Weights of a small class-conditioned image flow-matching model.
Data: trained on made-up waving flags, 48750 training examples.
Rows from block 6 of a small class-conditioned image flow-matching model, named by matrix and row number. Rows with one number belong to one neuron. Each number is 128 + 24 x the weight over its row's rms, rounded and kept within 0 to 255. All counts start at 0.
Before each neuron's rows are labels from the 100 images, of 14976 (inputs lightly noised), where the neuron reaches its highest value: "strongest on" is what is common among them. Only what is clearly more common there than usual is listed. The data: made-up waving flags. In brackets: how many of the 100, against the usual share in percent.
# fc1: MLP up (model.blocks.6.mlp.fc1.weight, 768x192), inputs 96-191
# fc2: MLP down (model.blocks.6.mlp.fc2.weight, 192x768, transposed), outputs 96-191

strongest on: flower (43 vs 7.3)
fc1.746 [121 142 137 150 111 151 129 137 168 108 127 114 130 141 109 156  96 110 161 129 160  78 120 116 128 142 151 140 128 149 115 115 150 144 131 146 126 149 112 154 133 132 145 114 104 117 177 138  93 136 115 127 171 148 128 143 142 107 153 123 111 105 129 115  98 136 162 119 148 118 156  97 125 129 133 135 144  95 119 120 182 117 147 105 103 139 139 127 138  88 122 149 111 159 121 105]
fc2.746 [133 120 138 159 104 130 124 136 156 164 119 124 164 172 144  93 120 143 155  85 119 156 170 120 153 119 121 105 147 150 168 107 124  91 148 167 141  98  96 114 136 130 137 145 120 114 136 116 152  92 136 131 134 153 108 119 147 111 110 109 123 133 148 150 141 122 134 108 122 111 172 109 131 141 121 137 138 103 118 119 108 130 133 136 137 133 131 148 155 131  95 137 105 101 165 171]

strongest on: red (73 vs 22.7)
fc1.261 [ 94 144 147 148 102 176 139 128 142 108 109 107 146  99 120 100 136 143 106 112 125 124 157 104 174 135 143 120 145 156 108 108 146 121 131 150 102 107  99 138 157 148 124 142 153 163 133 150 157 135 142 157 135 126 185  97 194 172  97  85 122 128 141 115 132 118 125 133 125 161 118 150 132 105 132 135 132 151 131 139 121 140 135  88 127 118 135 112 125  63 149 118 142 176 125 144]
fc2.261 [114 126 147 115 151 133 147 137 183 138 120 108 145 129 153 166 125 117  73 157 123 114 103 199 145 114 155 117 114 115 192 133 125 124 147 119 161 124 132 144 186 114  77 114 135 141 132 144 115 124 121 104 115 122 116 114  75  76 126 122 126 127 117 110 100 102 134 106 141 120 104  97 106 133 121 116 104 116 131 132 154 133 123 134 129 150 139 121 121 177 133 122  83 111 107 115]

strongest on: flower (25 vs 7.3)
fc1.403 [133 129 167 112 106 101 103 132 139 151 144 130  95 137 100 163 103 133 122 128 129 130 123 145 125  97 129 132 127 125 138 123 154 122 149 130 107 107 151 120  89 106 167 151 106  85 140 154 124 157 122 148 123 123 102 121 116 114  95 126 117 126 129 161 222 115 162 141 109 127 176 162 109 166 130 133  97 131 133 105 117 149 131 113 123 143 114 144 121 158 104 124 100 139 142 138]
fc2.403 [127 159  98 150 146 111 123 110 133 146 145 115 112 143 136 122 110  95 167 124 116 121 156 105 132  78 122 110 129 147 214  89 164 104 115 132 184 128 149 149 142 129  99  41 122 104 128 139 130 118 134 120 119 118 131 122 103  97 142 135  95  95 126 150 128 125 112 142 146 137 147 129 122 149 114 117 136 145 129 147 153 126 144 101 155 103 129 150 132 168  97 139 166 131 139 131]

strongest on: flower (29 vs 7.3)
fc1.62 [112 160 129 160 150 156 112 120 134 125 143 129 114 124 135 148 109 150 127 143 139  95 133 144 150 154 163 137  78 163 105 116 154 181 141  99 140 168 115 109 133 136 119 120 103 105 137 153 155 145 115 153 133 168 149 159 111 130 107 170  49 124 139 140 117 101 146 127 150 110 121 123 138 154 144 128 138 103  91 141 116 106 145 165  78 158 114 148 165 156  78  85 120 165 125 142]
fc2.62 [129  73 139 171 141 126 177 142 100 144 109 141 214 127 138 131 141 135 123 158 107 148 144 115 113 145 141  98 126 133 132  99 115 145 111 164 129 156 131 155 105 127 127 109 116 111 101 118 125  89 172 123 183 121 136 135 118 121 142 117 154 153 119 137 150  88 147 115 123  88 147 124 144 103 156 165 134 111 106 137 125 174 137 162 154 157 146 157 115 136 143 126 161 143 127 112]

strongest on: red (54 vs 22.7)
fc1.576 [113 119 118 103 112  96 133 137 126 109 111  88 127 141 177 129 184  80 151  85 155 146  89 146 105 123 128 127 104 136 150 111 109 138 148 149 141 105 114 134  99  81 134  68 112 157 110 161 105 118 107  79 107 143 134 123 147 135 110 120 127 110 144 160 145 170 146  97 159 174  76 130 112  94 148 124 151 112  99 122 114 178 109 121  66  96 152 125 103 139 129 129 102 158 164 151]
fc2.576 [126 121 129 112 141 114 153 139 138 130 145 131 168 113 107 135 170 163 158 127 147 107  88 158 116 108 143 115 114 119 107  92 151 182 138  95 128 127 117 147 118 151 115 166 153 145 157  77 150 133 133  83 142  96 137 117  85 132 121 142 149 127 134 110 111 136 156 105 124 112  95 111  99 121 136 129 107 193 125 144 148 155 108  91 201 135 133 113 175 149 114 110 124 128 170  91]

strongest on: red (52 vs 22.7)
fc1.611 [102 149 105 108 174 113 160 129 102 129 119  81 109  91 137 148 162 146 123  83 159 103 140 129 116 155 115 140 145 144 110 157 129 183 135  98 102 120 147 123 144 178 153 113  93  98 129 114  89 148 165  96  71 119 143 103  84 155 129 120 175 174 145 147 116  88 107 155 108 104 151 147 121 113 108 131 151 158 124 132 163 126 131  89 133 118 185  93 133 141 117 169  89 158  95 129]
fc2.611 [124 112 126 124 126 141  97 127 120 118 163 150 155 178 121 112 155 114 141 171  81 157 105 158 136 188 133 143 117 151 145 143 165 189 102 126 131 141 170 123 125  79 149 149 142 142 142 124 160 136  81 121 117 137 147 107 123 111 129 136 108 174 109 146  80 100 125 139 151 115 134 156  80 139 105 116 137 133 104 137 156 113 113  87 114 153 126 104 103 167 100 141 142 149 115 118]

strongest on: red (50 vs 22.7); flower (25 vs 7.3)
fc1.641 [114 141 121 128 105 125 118 128 145 124 156 154 138 143 145  88 143 179 127 101  60 145  89 141  97 136 146 113 186  90 132 112 153 162 143 111 106 145 171 118 154 135  99 119  91 129  95 131 133 113 154 126 131 129 199 127 115 149  80 158 134 134  90 103 106 128  97  86 157 142 110 138 109 123 127 108 124 140 140 114 104 160 119 143 157 140 114  91 138 116 113 163 142 147 112 145]
fc2.641 [100 116 138 110 153 148 138 145 147 162 126 152 123 123 128 146 118 104  76 151 168 159 115 152 149 140 158 144  75  91 136 163 129 151 155  85 161 129 144 131  93 147 181  93 135 133 152 129 134 140 119  96 149 117 151 126 118 146 139  74 151 135  95 105 209 157 122 118 124 116  77 155 111 127 133 138 107 133 155 131 173 120 140 173 136 130 129 145  84 116 156 137  83 127 115 118]